A small class-conditioned image diffusion model, trained from scratch.
Training: muon at rate 0.0061, batches of 64.
Rows from block 10 of a small class-conditioned image diffusion model, named by matrix and row number. Rows with one number belong to one neuron. Each number is 500 + 40 x the weight over its row's rms, rounded and kept within 0 to 999. All counts start at 0. Numbers have three digits each.
After each neuron's rows are labels from the 100 images, of 14976 (inputs lightly noised), where the neuron reaches its highest value: "top examples" is what is common among them; "patch colour" is the nearest of a few named colours to the mean colour under the peak. Only what is clearly more common there than usual is listed. The data: scattered letters and digits in many colours.
# fc1: MLP up (model.blocks.10.mlp.fc1.weight, 256x128), inputs 0-127
# fc2: MLP down (model.blocks.10.mlp.fc2.weight, 128x256, transposed), outputs 0-127

fc1.69:523519550450487475507486502501461472536433558547482465449558483497515458489530489555470515459449561502521459500470471467564478469576538496503558517556499562495518461492505402463484553484552526499561511519479569486381479571468459489515542475498441530519546529422483603542441446483466450573526531546504504460464519562554420493463484481484525430524466507478526533481534500512478468530487
fc2.69:424487486557486509412497497442547534458550442502459559465411566514485579513434529518498433488526493500480570484482524574465503562443472490478451456509537456475509517510436601567523514521443450504481491516510472467566539458461502496494427491519503493517475492544480462472498492546477516513473484463478522493539438413437591485575466507549534520476526534490471487500451575466518525481511
top examples: red; purple; brown; black
patch colour: pink

fc1.80:499469479555589509547473468574556494523483550517468425509488513474459509476557519499525488489491471469583501518475445484485516450471532491504501533515499461505483450389499490468529496519474487531424558524440579460490536474454497501489506421455607496509440505490505591505553585502511537505429579481439540503516467470481459492474492579471468422464490499522452450480517526472551552521548
fc2.80:477516556431444497465503546450448506479515504521504550474480491535526469556436483531497485511512465514409474448525533480501496564542472510533516470480520519473552519579476501564460496473562503494552417504511396545520489547523528480506456561540407506455596490527524406526454466507486482484584395509542508505469518510500553473513488425483497560510514519474556553509444515484457459490449
top examples: white; yellow
patch colour: brown

fc1.171:453501508467410553541551543537441473497484469501518547478527505566505418514377519504499477459508533498444447503530525498492494478493488569481488459510574509439525594514463474477461511475551593515508487548470510526505532519530499490534450546507499493523535504459503520517437424547445526488582450577503546484513519498498462489447452513470521496460445404509599535507505478479529442462552
fc2.171:536527514523434503473490490491430591486510531488533365466506480536563557428518528504592487557452510496526506537529506445491502463538493480510525554465493505556471463476483454460516494495525477509500496445488495466556512506505496448521453445610465491520490517513603505516516487485509576498515533566519541561509587408458463431502475509530568475462510507539466510512495455458537494568454
top examples: purple; blue; black; count: six
patch colour: pink; grey

fc1.75:525520509469461532501452494479553483521537535480459515502524506540511521542486513495498500557566509551505461402490556488476539520529487534523472468435535476542488506464484447461484512475489462448476580525622521489533457497511474461431536495516482505447495457527504509421459528437550471440474492492501557539527535512513481518474418489489540509597423380476522551484621431488536502510486
fc2.75:507468497498494530486523531579453450496526472489497421522518539539501471536482481514444471498525490525549466438455512455432495487556477540473456516447474567572523470487552466599525604515518560543470465458548530508504484542497466527493529535470451489477550521580468551472548513519534467380458498443584495490497522475531491524530441497501534545547477455428523541543582460469471491474456
top examples: blue; teal; brown; count: six
patch colour: pink

fc1.110:504562489453404489563572459522514540463575586538543522532486595500563524479462529530575508502447536509507503455488457457465480533481470525579525482404463541480556502467487465566487543533477483505532473507502484585526504545512480454476459481472457428473518528479506483490465533470511565493502476514505512505488485501475487469497491501610513520585565541433507490455491461531423525461558
fc2.110:494540496459440525531554425476502534468462476530524560456512527552510458470488510481464406562478539532461518506550546479460556573501496500603465520393439409459507519510432494455546573506453493476530513509510475453523474491477536510501460492543467461495523537492464477563491494420527565491560459510480528468519518443472496522469431573587517542450474493548492530514498488512447536465465
top examples: pink; yellow; white; orange
patch colour: black; brown

fc1.136:513470497513414507468493507436606493510522452534478526517519495513501393556451537501460467477525487569463427470540530608527500532445504510533440420483535426507508506515440557542460499469492517473493466530470499421452477501468511491536541494494532538495475497499504490466495534487493578554515491425583566473522491472483502508488542454415515476480432439531568530562539502444503517475539
fc2.136:431468505569474529454521486515544516531500513537468572464497516540452495506463581547512503456526468539415535468517509541519554500451452489518504416449467459553468469500468558489552564509535510432450438490526401517484516456458513452556495532573557561509463496524483427527463489478484482461500507499447479461583517475445528492488504406542508452514559533563522452501489556474503528475563
top examples: blue; purple; black; count: six
patch colour: pink

fc1.245:499482551528521420479497499543504477522442562519551454468571507481469442538558545501512541525452512531547472494513506450481464566540505460500486592537506480510534430436431395451502495502477550523445488504513547407466476489462497539516542511452479518543552516439450489459498505530451564506470516494504461490455517556549521521556553437506469522527497470571554515502602486515457473479579
fc2.245:501474474460526415518484504570498545509492448536464513497484551539527480428523428545462500534437488512536459451570427503463454541472509550429440540491514545462444482519503594444470487509478562506519572523545416419553546500513543506480554472486436459531576494503537497468488473484546503439523571551460454528483574479508434545443504549495497500489547524470465519524511502480441510490511
top examples: green; purple; black; brown
patch colour: pink

fc1.211:479520509522512516475521581545463440502452523473532513561497551475488467540455519467457486536522484495521418545580594463506519442461533540512479524479429437540512611494552528411571494475439528470496507491559499515490512480483446424494495520527553533485504463448511474456517496569562474420496484502494452516554476499531496491453507454418487493548476443530557446483575508454541482499539
fc2.211:544457504459551526484528521498407459505558452464542477580525519555490436470506488463572513523521543509470461522537599573489517490463525511492478489462472496513525511476531538489530456463497523465574467515497494509497527563538539480425522511529489543576529430524505483468549503576476508419490470483529496493533415444525463466586480540455563462487470470414507445529541512510549496400478
top examples: purple; brown; black; blue
patch colour: pink

fc1.145:550578506554445512475473485478525534532511446467519593508482529513469419508449468583497461540530521550434425459485591613488527522478535457525445471482465402504496561478495546503459496517522549488505488590531510450513489502457480489562535536498458468505519479519502466543445483485520490480488537488596482484538453487468494493490489549433515435489412445554467498497492513484505463561506
fc2.145:482457490518395452499542562425521510473515466499533564509419545519428460509501520520515474449485518545454469445485523540505513495475504537562515508455423453495505516506458564509495556522505394475499385565627512495456514477462488461521512501492476474528478471531546466553476515496481496461467486489585477442531455581486555539492457481496454466523516552569502463507467507550506469506495
top examples: green; blue; black; brown
patch colour: pink

fc1.209:557555561519519505490467583472511478484559546460535511478446529484568419584456594509489524476561533569483448507447530482525514444442489485432539520438480429531519442439509463457539479439485485506546528469518525488500463512482493546441463520532475498504511503503492502528516493461504459499583483564483551571482500568500471468452445514440466549459483513531586521509564548472544485555481
fc2.209:553487484478482513490515531527462457542526551496520506530513495520426547456410444485462523491587507476517467496536500537508576487485611463522522419532415519495510487536464525518454519486474489527563424505411485510488535486560503481524510555616455534469517453445567429486528416480484481547475536490517509447487474432535481476438495536524538480445472554474515492570468539493516513517461
top examples: purple; blue; brown; black
patch colour: pink

fc1.131:479500454518487513454472498462498513476524549525490582519453492538550497521446480540483434482516492525498537461490483514480519522546510501492497426510522521474524552516490634536446494503508428489563493473511484596492535505516483397421427497545519535487461527563443512518551531564514480413502489504452484514566449444488492491492468526542512531507521592445404513489486581438517515510435
fc2.131:528443506530542531453534466437544444451461454449553447515505491499552500575436557400550534494554494508453528501453522502536525457494425517519537483448503450548571513498549527533561518502514513458566449524433561521509523537486496511485457504560454528522536499541452499554503545531447551490491416447529478486522425506491510434577486478530487477528473434532552564535524498476469456454484
top examples: pink; white
patch colour: brown

fc1.134:478546528446406460438503538424453473500534466519520588483531475536539486523436492519513504513490520543432478471514562492534509585525465497510505456479531535517537536570491525526452501489520521472597434493541421521494483542524501465517483589529430492465581505539517399513457425504484486469566423513550455530468519514513548482520504429503504557544508508443557522493510477505472461499458
fc2.134:520483447586572514536483452538550480510453495496496470515494520478472529473559518485503532487488538473580519550488466539495508446449536492475486522520492471501443485427510506432539487547450491501451562485492606441450521453486479510483569455465614511543405479463480583450563553504504510494415582478448515489530495491512445545492514564510516433503482492503450448491542498494540521515565
top examples: black; brown; blue
patch colour: pink

fc1.157:491540460603495505461511424515500568511571473531501533498496575511476562515512517535533455511479521446445581504477542550503510498523495446467479433520496437493559433468483477437537598476491473508465585462504548409527543425470484528460508505509481488488550514527479525520453506534480528464531572536409482448528450476485520487490488495566509507556486480455428517508574510420499480519469
fc2.157:470458501588469509551483488518514547505573503532465527525477490503530494454495435495572440472465532499507585534431513488486524434499486495502437448536460484552484434446431482546505540519493507523427560501560502526486510425482432515487488490498487498514428476526506586567566539503535524455474494482433538491584485512448497507490476569522537500567489497464364513479451473471488503535547
top examples: brown; purple; black; blue
patch colour: pink

fc1.118:511519551504445537511476502394570522496559509523511541520414489501495457450477496462522519425516496466490562496484482509445511480518456488486457483584496545490541584537499563625479539503522512492530513480474481529457493503576462454453479493504477510421517598540517500491477483438518573500469519457430480516530467442439516537481509549500515514534504551453441508497469393499525514472569
fc2.118:508527561452386516545484467504598482475467584454452508451451555512523535481534492500473541493498532441418542548456526473433449542580479464546440466498507499560526509495558461503586562497587545497489454438442499506445488516467481546517479516516464524486471490485459501454463555445474519563512471525465501484454495522566540540540499501543460509538460539555457494521524509500563466498526
top examples: red; orange
patch colour: brown

fc1.4:521465561391454507509517516514511378497426554477526563521478448466490444570476487490508529491533500534522436464527477455492508558542487516544547538489490550521474527481486505544423407522556503502551455517503455623420503549500480444538512498479555523462510510458552514477513479467507473509479422485602472541496548526528459490476508480476476464458480489490574477507468508513506514471564
fc2.4:535551496413504472461541465493473411515465477477546491502539484493494481568507503480480568541529521525483441504538486528494474496557510487518541512438546483495506588552550505438501451499572478479594490480513470515467466555498515474515501528489551558447542522466473463431431477548492448497565426504567462514434555529559474465445532448493456513469542486547644522519517514510509502475474
top examples: green; orange; white; count: six
patch colour: brown

fc1.124:448484564513547557508504535476480448487465565510491489431546483442495510543467469503524543492529448499521515469473480514535482476502513437466544460498619453466497487426511507430524473536511526519485600504501514515513527525527498465407524471500539573533561491555533559486453542565522427485491513528465493498389550509515527442549504483492424469484487478501522574496454581419543470516528
fc2.124:517541498475477519541495466480531582525562463466533498556494490555441461474543534551508428541517477521517452501529514484501514483459443542496464556419424519572499467486436503583517557473460518469489440532483455483524497509503497521539470466494535495476447528497471483569528466399489564570513512508519527460628488479465485539460471519497502508509524556541483389477590448518471545480508
top examples: white; pink
patch colour: brown; grey

fc1.54:496514518483457494534460491433512526557476558474457442494444479463497502508535535478471420511529491506483459479448519470493484480477449461509520473505502519496511574476528474508587521514554523608472535514512576475462479450490488568567487418521491489462610517483497509562471540464509437541586527502438504538450451462545548489463443493475521448438495569511557450529573516545533463508567
fc2.54:462516481509481502560506508508547506457513527446495563385452482474469485490449448520490517476497456453485516485410571511565483470533567435505467489482510481505513544511505444507489516514459550575396421464448497518481510451537482543595481489516489551489474494554491433450517450483487534541472483524514453515473497468496543597492453469496508453528455632462531489470485497497543559495458
top examples: purple
patch colour: pink

fc1.232:472520494588425515465520496471537530385471462495563519491430543549480485559494531494509475526473522448469530482462501556464491511498495507505514527436544540522541496429514467518482560518505474506439515482566510489477532457410421505489452541513550493530538475430583476470514527546487554480510509587518527457501517594548538502425428562544519487555471473488440467476540546515527466541530
fc2.232:499376449489496537506541496514567467489469491487485539467522509485459504514447451443463523518453572490476458480462485528449444494542451491449498505527474496471533499517517567559448449543528499466519607474558497528501533525492415483469483493514511503490410401433545421505482525489539506553543418504427518563425494478529547557514497458520506411497492518479566526456501526493515525485500
top examples: black; brown; blue; count: six
patch colour: pink

fc1.215:494572480493502510530491468459544468493519466488521546496438462535470453506545503505472478466542498455500481585592471526486503536547453478438492615478477491490527497516563491534471503472490586533475506461501520455478417475480549447560483506505559441497508519511464506537492507467533484528551534500550603544547543458470443529455506475566477526495439455575461435468610481485460526437520
fc2.215:420488478412472530556521495447481499471475500485531503541484457550558498430578500558454547537531476436521539476518533483481453493472464532475421507503524482513492473497511494477557492471518512478521522453562482502466504514533488412594504553520602586500455485504470508456541442484462507512530559568429543552520464538496446487446480425549481489523548515490575447454522493556531515467444
top examples: black; purple; brown; blue
patch colour: pink

fc1.82:477541540444478523591517491481416498521513479489506427474532544515495467489492519465560559512480475475448497550493502472510499490423447515521508564459480500547523537528544394484540531509528560471503529546501526444510466550467558514543561527505482503454516507462545529506428467457475492537488474480512504497495550527484523520462473473446484472472487423495614402457561429568475511525614
fc2.82:459558498468497507562496475554498577563455548464457521429508477460448503425583419544460485518453494481501539525495505496545492534516567472502434503534513534485420448522447442517427557496524533500435528488547457547510512412536476491502571464479482571429473502454492507487541437460520486497494513525437530494476596540498488510455493460439511525483530545468493446498463428538515534532529
top examples: brown; black; purple; blue
patch colour: pink

fc1.47:480435516483479497481535478519515467506457534558510539540523488479422559439540462507480513521485484496539546498536445503493504529451527568466514467499492493511472509491517509508437439566441387535498490521502538544388467585508497387474496532506566460518536552547499483500539528513526495483452501394510537610541482468508446476558503445555477427551529508500508543473521458550528504515505
fc2.47:524497439587554493549490489547527440509533497555502465458510497484522481496583567514462512476510539483472555460521536535513377472520447433490461511502543544416501500455515481480550532496485550506469542430547495564481441464521490573508485512425580489451509518546483531492483470495456519480543450475486475490421468499545450544532444520485550519496563499490566556391538494458499476503526
top examples: green; teal; yellow; pink
patch colour: brown

fc1.224:516515512537471470508524496555511527507532486546473526543510532563491566469418497483505512499483472505414480442440521430548506540522465465514497452512484439448567466470507453429535539515495518510512614451558536435511502502458518497461485476524435495505543544550495522499432491493507520510560566490393508506482488516516530492459498512556481557535461407487575615515575521463470457482521
fc2.224:531438519490426418530497491517534467487492544557497557537504537511530519490406471446509605436490498490461496481466479428551476491579485535501559419545451524455557532473471475486550489524560500539494569436542432481484504520498520449446432505487452467511567521522473530528445515492566461488487520433523475539495498542452475477504527462563483514544497472411541569494462484491506435478476
top examples: brown; blue; black; purple
patch colour: pink

fc1.104:532609659497531555454500514481519473485453524498563532494488462499501462504545551482441553446491527490488474589514492517479496428533502491453523524491504485527518484471483430530512536520502536511538520477448538434454477472534453547423531536478464512479542492451464514468431522441481499566515524493448482505519535603549475520462489449501483497489488492517546530497565456541529420466581
fc2.104:518544501489410478556504497536493519529494491480476519464490571513462467472582455512468493538544524464449479595485484559453475533590536461565502455495432575485474518508513517490519544487580500552458504413517424566417456517478512570489505508497555502484432491528511516452477546475501464529483538479476491457538502539562504515545472516518504542467491542505426455509510544467626451515488
top examples: red; brown; purple
patch colour: pink

fc1.205:524458511532583465454449523539469435515480479522432514476507418511430467495455491450486494447520521499514562538552600476452502500528501450457453542575549467444499503482489528466469476514502547531467542510418528440460493475484543539521521516465497558532530483523489545522543539547503496526537521517472508581499513473484454478506480517481525552370388427561494517530541537455515473518544
fc2.205:522434497486630519461499556496434470541511516501485419471569470458514575534503455435531576438489488470557519523487429487499401453467497495458558499531566505476488521508587531491536444507521479509504561454498547529465483489555478466476512548530555508491530468496565529489497553536496472457458492506441427495468478521499462483525514484447463505562517505479542493543486572549573456548528
top examples: black; brown; purple; blue
patch colour: pink

fc1.161:476424510509476534523510543458437498529431527543522508485534442508537454575450482481510525475523506478446539441433479492529499510504498552496543373551464539541515528470457473482453491510597490478495440542486511606473518537552511481461534575480497565507562535555562530424507510499453440522448501457478477471482521523447485520477448513445477483558536492449531543549476477450513479552551
fc2.161:525484474593519459471469489598536482521461527549469496540513519454451462497513503544472509481522549533477490553502536499519548526522552493538554414526449470525499569461567460465442547507502521565523454524499475570504493442417544520542488523478510453481496538521519477545454551522578497452485431477590527467485507477532528464538465494409557500478395471470477496510447475491547417495522
top examples: white
patch colour: brown; grey

fc1.106:458435488500466513489562446487488485471395496540505536541476545522393558507540468494520518519450479460488520489557435494515492563475506560547536480574509493469453513522509513498426448564519436477468442528446515488460539519549511436505514511477550498490527489561514524511486524516491518524382503420471451505545535445506442509567571478560481464594557495440468507491465490478475536515524
fc2.106:513519491568522472579460509400546529482489464502435524461521474479524422488594566515493484499476506518513509484509472521542430541519392504463471541541566480452488537497503494470551512471470484505476526498573493588482545508451473580440516449419586438480498533549442560508490546516500465418580491504476490510527473565468519498502457515468476477477487454526547506430496498477528488460479
top examples: green; yellow; white; count: six
patch colour: brown

fc1.7:516468503523470494427540494505491493495547470445517587493451565516508490527419526495529494471495484542500523483544535497480520519513510504488444528426483456479499531445399564473545516565446567480520478510546454527496566512461507461524458532416483495539456518564492474496467579510536503475537560429551469461553431556473519462555456557608474502525503482576450499481519500431480536517560
fc2.7:471542505452589511541429524541502539509456576512503458530542444504460507469532444553484503548548492431552451508476441453502511471482513533495527483560520568527514438508529444554489499403501456527484489526451526489505455507541506541464478499550484476455601498487509508510499420448533518589531482535509527512480544436530493531429569466371538527450536519481537492508489464533513515515456
top examples: yellow; white; pink; orange
patch colour: brown

fc1.168:408498527562553452455419507563515469525445533462502504504493599499496459547556449516497484489558482488531423532429484444366471479506491499500498478481542494539580551436459468561477521480553501512576508517509495477495557514544510548490508521468513540499534549536443609490456524466487454458512516486524498549542561606499447534519471490476515511510501459483480522460517487479483490505526
fc2.168:501514567443466512553457493447432551539512481452496495526446494457524499536497420529537474432468497472487576454552539493506463530524450495550496511532530455512503435454443539500513459446453426478509432513577525509447473435554478513479474488563534438493500497419442430558515592550506525493431497485503474472507547454535497464509482508575462524498498477534470454551551548471492505509419
top examples: white; yellow; pink
patch colour: brown

fc1.25:488568502595515498501467528487513603490575524539449416465504542528486508444522500507529440497522441528491553482486501496542494528409522445513448539535475477507527493519502511486546542460448479515493545466476527429516478516469562512486497472519441440483480502547497478540542537478453559452539596519403534537530391426452508517526525510532504516475465503540410467535565494518479519538474
fc2.25:457486480553535553491446546495542596502498519455479435442493594527508519426456538493520448498469488482498529515468519513556526537419514505490487526515447536504541431465465541522466504484435538471390485550475578458575535468500499506515498455495424452552446504504534459524511464453495510575410560553427505525496447452497547565564479515529519485485511513479425479516520501505504507513513
top examples: purple; blue; count: six; brown
patch colour: pink

fc1.35:490592465516512500477569436445488566502495478515529528502461509461439479473503543539516512538536478453483455498482489581402517515525485404483475543500515456514527487497554590552445579560481468542471543461552549446498514463452479439568508460489513503488544473429488535506490465511502541456491561532480488498487454525394570523494478512555514455468492502523457439482583549523520472549513
fc2.35:477477485441508556508566484440529529479477450402557516482453459523478431519499471437515448488456455486558466446484487586445466468549469512511480590446505469516486493485518521542487550538485385515471558538541587489502480520517430469510560438424552492472500468446521498520466548442514540522440540531554473491498481534449527538485521521510436471465518487503504526546523525556501502549438
top examples: black; purple; brown; blue
patch colour: pink

fc1.70:474550499459533487564428508509502479536474558565474421496528415478478501507570478517464500527521505450489487529493466522531503513467498480508565462552528537540507462550582456483459481398539453507491520500439572480478436513511513528479537498560512510430573481452527531509544421479488523524473457555436505563436551442498469506463539422394496506486495525432522475515489511569513479523454
fc2.70:537460488541411495458569474468498470486527434465504546448471564507552509498448562431511510449435524548464538478525551519494495518514487478499468518434475426484483564500500542441514488614486576479521504480553476503493533493462488452516522502470505504558420506524499464479481598552480459408513539470498485492510469560493512461543444541622477457558484467528455522494522518467482495473547
top examples: blue; black
patch colour: pink